{
  "noise_aug": 0.01,
  "encoder_activation": "prelu",
  "text_encoder_causal": true,
  "text_encoder_norm_position": "pre",
  "text_encoder_head_dim": 32,
  "text_encoder_qk_norm": false,
  "lr": 0.0026,
  "beta1": 0.8,
  "grad_clip": 5.0
}
Rows from block 10 of the audio encoder of a small contrastive audio-text model, named by matrix and row number. Rows with one number belong to one channel. Each number is 500 + 40 x the weight over its row's rms, rounded and kept within 0 to 999. All counts start at 0. Numbers have three digits each.
After each channel's rows are labels from the 100 clips, of 14848, where the channel reaches its highest value: "strongest on" is what is common among them. Only what is clearly more common there than usual is listed. The data: drum patterns on synthesised drum kits.
# convs1: first pointwise conv (encoder.blocks.10.convs.1.weight, 208x208x1), inputs 70-139
# convs3: second pointwise conv (encoder.blocks.10.convs.3.weight, 208x208x1, transposed), outputs 70-139

convs1.195:488543457468476494508504558442428583610505479532438487573513491492507470501513473561529508507399508542450618510540512522496526513555553585482402558521500451504480482444500473511581485531473473471506440494466494
convs3.195:472502452516573473500537515476511556535457511421506485460449528518488575551515490502558398524555488497465436448504483477447503456583509508483528525478473465573467496507468515471481505487519450521494534545518470
strongest on: open hi-hat; waltz; shuffle

convs1.151:486509529527494528531444531549480428513486565476466506456553527532463473528461479449450534517519496489507514570512492464563524498516547489482504535538492488469489484506507519474480571495497473531504448476475482
convs3.151:407505480540536512493484500487461501505478511496586521524475550509600513494613421484460474504458514407569488520470499473490526517510480474518515503515483574495532584468523453528519611507474432486472527610458467
strongest on: rimshot; tempo: 130 to 140 bpm; five-four

convs1.20:493506575490460431533499500470429524434506422575502490539517477436479439601498438515484454459563512513499448511401429550562535534466496549472539504564471475487507508443543508481469504481465519483523495570470527
convs3.20:526471547484499544459504509477469400553481525470468568555515496516546434597542529421536621488489492474490523502603447440539486559434535546462504485497508526407503485502383542469542561480601488519534473522482491
strongest on: low tom; shuffle

convs1.118:511511484433594517437461464506418440488487495478562436512518502493518487449508447469474472501441516465469535533437469497503492514545521436528483448551459500505544462523470628470536567480513460706493540519515467
convs3.118:548525458480489515442500475486469450552489485574556477495521459484530573551576528523524528494570550526547492487510479466488469544503489508450449435495491474503518454496525494468481536471550485346546536549462539
strongest on: clap; four on the floor; tempo: 120 to 130 bpm

convs1.185:457506555503590509509441453550534457473499579458479492489450461470481525562476494520442556455472486479497483487482443445502556434575380407606499489525494500476527401506473529452534517581519465509525498491487528
convs3.185:516484498525528470508472539482475407519438488491454495549518540455495527599533459479471546563502411506498479499521417467506505422455513469407480517497543542471557424499522445480561477505523466505483452496509598
strongest on: low tom; tempo: 130 to 140 bpm; clipping; text has "clipped"

convs1.152:487399580516437549519492493489548454558535511477550487465488500585502521535496543419558478499526463531503525439556422574525510458463500585538531549465468542474497530501517437525491470504506563483431459501551470
convs3.152:491497525467550449448518501485489472599482567496473471480519493520512468476466510503554523459539482521510572540522507412386530460484545551507501541512533472554425441544506590564550506508580502497472544467545568
strongest on: rimshot; tempo: 130 to 140 bpm; one drop

convs1.181:537549480503442520493505532492480467509553513556539466569594454416557439484518503500594482519510436516557515474476482463506446540472522525590456571476563518581484497423513489603575558486509556484550493460479538
convs3.181:459483444527467514514585499456485579505541533446594465492513504459478476495451484479524465464491538485448468582489468489494500492495550544478540497516498496501508542482510493515468500590437464490600454476578499
strongest on: breakbeat; tempo: 130 to 140 bpm

convs1.184:512465529506401493508511504492481512525475464499485524461431484499452478487453516501448505532477486469559523522485443497486482522439507482466558534511507493446515458511412488420500473521559466513496474525503512
convs3.184:509578464502510550482526566524455500491548495565520458509528454503498493492537533525478500478512568571579494521520483479571568489475506483520458455502510557484517439509553513495473526412559540515491443461478496
strongest on: rimshot; high tom; dembow

convs1.173:463422528406580488501519465548480478502531532509572449472525595521516404495508537501553580493482499511520588530563501490525488508459527521502464524496516429446433517456583533604516503540429525546561484489480419
convs3.173:419457464483471539516435542525536497543538453486526544497537462464530502524522503479483559521511467441508636472527416477516468480479510342513518510468498530560499520540538530440627503507552488528514512561481507
strongest on: breakbeat; tempo: 80 to 90 bpm

convs1.122:558558426499535585486492579470401536512570513470554458571489521546532529653472551434487520536473466530441490507465514485521542499552484542533542476494517495522512452481518527527553579496471522535525585430498429
convs3.122:565425537504505547518549498539483480514539502432511480475466436486424566581470532505417511502477474509497495446508488524473438487434501434530475475416522451527522405497538502530469443506464568566448572462497552
strongest on: low tom; muffled (low-pass)

convs1.136:530498563487520450431498465519500530568597502515521493496572542449490493555442453566423412524469420523514508490559504520502481530505418531440473548488490545510557580563453495461414503572556518414536506558493472
convs3.136:459452569486488525474538559546537507489569455515501492525499426467502494525411518590515553540608436540497594516522467506474446440501451365598504443480524487451498510486542519482495499488533523527484549556452515
strongest on: clap; tempo: 70 to 80 bpm; tempo: 100 to 110 bpm

convs1.97:487543533487528462473505522563492540503477498466419415506513465461515505492478469523487531438468512460512468481479503483446554443507432478424484495534500456556494432438500540508477469527514475464510516560490553
convs3.97:485485498550531458487488561543556480526508554547445480563475509494479456471457503575472458482512469584595526461548507529525578574521450485472490411487528536473474494537527524495498518539588539524436589526511502
strongest on: five-four; tempo: 150 to 160 bpm; tempo: 140 to 150 bpm

convs1.135:583503500540510540470503500498468482495479559518582502527534493481512542333610526475516500482455563464463541494519529516484511519488508467490447495478473512499441504526491509555617525488477536570503479472572458
convs3.135:461446455444464541500511492524488470445513430416542500483514462493455526378523452565488505491559545494556530521499519511411534537528489473543470527465537479482538519457517458477516490483558458538471490519455557
strongest on: clap; low tom; tempo: 70 to 80 bpm

convs1.90:515554506480529485519506468479414507507490448504487483472518495484525485495523515499456516495508517445537487461506561461498489558447509534488514560556510508493547488490537393544481530492506481339526471523542512
convs3.90:501537427509503512496546511571465496495463491460507491560488520538587478522507507495405479491515507498512500539487488427491552591474515515554574502497468506421536538443512568552484497483480454701433490475494516
strongest on: rimshot; tempo: 140 to 150 bpm; four on the floor; tempo: 130 to 140 bpm

convs1.124:531547541452458531461491470545432577434471479495492519485504449457556511440438505458529485477552446482510522517437514559453508519512476493481440487485495474572495513480548561536461562550437559492496477532482516
convs3.124:542528484550495500506502486503410446509524513474515469469592516551534548522492506448468493453526549461501480487488410458485494534485464518456544458496534466523519559437450475506484484523475518545537490598468515
strongest on: rock beat; tempo: 140 to 150 bpm

convs1.22:523594449487582495472448471451495525489522518520480537497444482480531605353485466441522508515480500483472479369458541523461477529504455452464480537446494481549432508466482497497501518533528444465482523429568431
convs3.22:505452471488494497515526488541482465526503487485517457504572475556490520639477488501496503498514554540532528543491480475554426541484521444550527478463489578540476478559487574482612534497473480502442507436575542
strongest on: rimshot; shuffle

convs1.194:487430457521510511444531542522432445413438513464446507553566458478491370472545507548580520551522531449519522601473497491534566534440535504488478477509464438511508458491562519551524555461432464527601507500563555
convs3.194:432533496585492526505511485525441482511504502548560536548454480456462521540540520458512494471513492434473542503504420492548556496495495479549457489526545533494542519538499520579505543478576506522527542445491522
strongest on: rock beat; tempo: 120 to 130 bpm; pattern: breakbeat

convs1.70:487554550506468481518528456528482547516520471499416475469502451553439449532502464512476517538478515500502541540486519525470469510437553493461446508546498535459482484587450549440464490492518463565549531555557559
convs3.70:454530522487512547520493473483502486480494457533484443495483469413491528534506498522474507498514494461468502485444477476530550475427516427521444405513541530494538459416542457542490459435502465519493502557427483
strongest on: clap; muffled (low-pass); low tom; pattern: five-four

convs1.36:547401550478431488446465462518505500531572468546608568511500504497483495492495496538450533472446456509545594536487521538417469488448497503502474515510427479475532500486500489539525466629531524476485464605520455
convs3.36:462507416514399556458521475494468467585509508505516466460538568491496549506528544488556506528483559483465494543536562497473517500524494521457511567496524530495498472470505529555556512524437496494528494462552480
strongest on: breakbeat; tempo: 110 to 120 bpm

convs1.111:512560452490531514477469534471366533499433474509433527473506497492477529525459498541457474546479488405446524484470568473496521515437503553393474495444481540537528530482451539473515488474492498518528455521506554
convs3.111:499490549523500538469467469493441490458457451544506536566605544508433460496513479504583522560474491460539471500475467486527548473395467496524552524558520447427496491441480471496523469469471490508578407521473495
strongest on: rock beat; shuffle

convs1.204:505421543486472461511530455487513506558527508519542496482477498494515511477503418504501521428484412524509555475519476499492533555455502467499541502609439484458489565493526541577512518578480509549567552555491399
convs3.204:445442560489481500569494552571588515499517490480492548580505506405533459443527523481435505543517470464506577486475471562537460528490499435535516498482475509554517527546529549433521535554516485486517584586450517
strongest on: five-four; breakbeat

convs1.149:432476546553478481568520480452548549459513451455490502498541473463513478548586512488494580432494551545468576493488465531501510452479502506545505478529535506473438427425532477564491455528401420483545440508550390
convs3.149:447571469478489477534545445471487583423516486491614555545423472491494486463494508559465451511541534436581458511484492411431513492505472495521522523523517492485523456513470480535497503502544545497469496458502473
strongest on: rock beat; tempo: 110 to 120 bpm; tempo: 120 to 130 bpm

convs1.145:481544482506454537485565499459370505506531509527534558434486518430521442493561540502457567465536554464506510520574494521543514528415468556496452597428534477516549479432492537450460548455440490517589418503477500
convs3.145:491498508541468501510476542540462489505515488505508497521480498518574469489497486502488550500511484495521541492487483434536531437466512517534426464623529528448524521528446468559499478465494475532521525498519514
strongest on: open hi-hat; high tom

convs1.166:564427523469488497477496485471517471524552536541489512563495527517501437490509559485546572496467509441496564600511496518487518548500554547475437523476557472567462523472575491548459536540468570445557512506534412
convs3.166:542499477506491453468512467483484567459493549469479495495414519472499536516485467498551422506479492510499452512486566569509465453552520557435509502533495499463499495509460500565438496463501495511493505494565532
strongest on: five-four; tempo: 130 to 140 bpm

convs1.168:483538564520537472533463515529477518481521586515467428493499431476506525570475505456496484479494501462475478523478545496493555488470526486487496504513534492521416570525469591486487497486543473541475533556433533
convs3.168:467495560499520491525573530515577419539576518525476532543485506475496561514483524480451481540528533577597513533495460538498560485467489506509492447433452482513448426504486410519499537470486473515499552459537563
strongest on: clap; low tom; high tom

convs1.60:401518455534522475509488432530543454487527515445438556534520414453494457476468542550555450483499485568528487461508480481555502443490487505610501483514451510483485454427539546534515519509494460497581418481482504
convs3.60:494586532481551502496566519458474552427481502522515501547462480527489569500490471502486457485486463502548477512507484544409501521570527501460541482525474526487555571533443557465488470497498483459452509439537437
strongest on: breakbeat; high tom

convs1.3:567527480416453447490550480471450479523521527465440508513465438496547522395479479437491521445496555477516477472489566537466547521523474567449464568430519526495530564581508475531497596485491540428579555450517528
convs3.3:443493573518505453469507511490509609475498476494555560488525608549479563443492453530509533498473465516482431546479467522490465493516451466460551530451471515528477510531460460493454532540509423402506515585558538
strongest on: clap; cowbell; one drop

convs1.43:482471517542462466525504495593485500520431494581462498466527485561364448506507515472494483506483526500470488513498485529524478565443468473452539516541453476430426565547480519488505413495563458516476536515495519
convs3.43:515511512467488503503503425540419454514478438513533446494522471511515505494513474545422517538532496510493496497494470456464468490484559481563462449526545508493639419452547559493491539469509438508481489501500501
strongest on: rock beat; bossa nova

convs1.14:533534507514504554491540585382517542508520458486600482517408465427598532545545466483464490507445447545516523468481502458415464477466549573442485475500540563541507529493508466495534520517511477485514518536472592
convs3.14:500492478526606527523426533481460536474582550527503564488472574532499464482468592454445509551501408458467535478440482492432492462430544461467513575504502585536451538567432531505438554494480537417549462501545472
strongest on: low tom; tempo: 80 to 90 bpm; tempo: 70 to 80 bpm

convs1.161:493574444509465470446486458481410539481459426446462457548541524462490447489509482521522575476482512490478512525507564513493489442470531509423525486484491469518491495468574546549500516473528499519555516497543514
convs3.161:480508473477453490561443557473498518542505427505489476462558545495470506467434483445559536500443487458462501481427504511473478495540549403479509542488494433523532584469504475463506484510480469473534476508513502
strongest on: five-four; tempo: 140 to 150 bpm

convs1.66:519513497499505428552502498487466553569578566501481507471537563459507506511557476515405512525475492407431542507570473441497472554487566522436498471505483459570461482502519534416500512495518474499508456514475519
convs3.66:516474466495519447535544554524615496432517526569475519503494487461525509475469511501582464516546515511522529471476490551496524471551475569489496537527508529563561487521502499481484500525498516485499463505483474
strongest on: rimshot; low tom; muffled (low-pass)

convs1.158:542538535537472546540557546442377555535506498516472470495545500527530418586505483498476397511519528506488442520506509531508458526449508604499518550515531515500450523538541474464506513483560532532501555554502523
convs3.158:528460502495507446511575619549484478566503608553557504491543495554470456522510547456442512469561544528554481533483533456504542471488513468536498507538510544461516526490559488493504558507515437541516475503548569
strongest on: low tom; high tom

convs1.26:460528554512475409473463526495496540515525491442458492470516463527454489433527449444474554563524491477552523536547519495575480536486492480443503491551479520427462506528514539478451500520459442496428530534524515
convs3.26:507533558493528499537490431525431496484541384472551472426511515482507504488548443531448541490462473511505470438436524510465512472422598467524535484524514458471487523532548462532441465467489476435511463493508505
strongest on: rimshot; cowbell; tempo: 90 to 100 bpm; rock beat

convs1.44:535510476474547515525488539500515541499535479485479536487505511469538493515503475481486450489478480531531471510511485474531508465593488450461452469508502512512500487497534591479619518513533474659424549492550500
convs3.44:497501476478512503540463448524522461518510457539513543500512478430557479496467523505494527467459535517492499431489516533463556520528556480466524489518529534489566494509546435547480504451534521426488527517476505
strongest on: clap; tempo: 100 to 110 bpm; four on the floor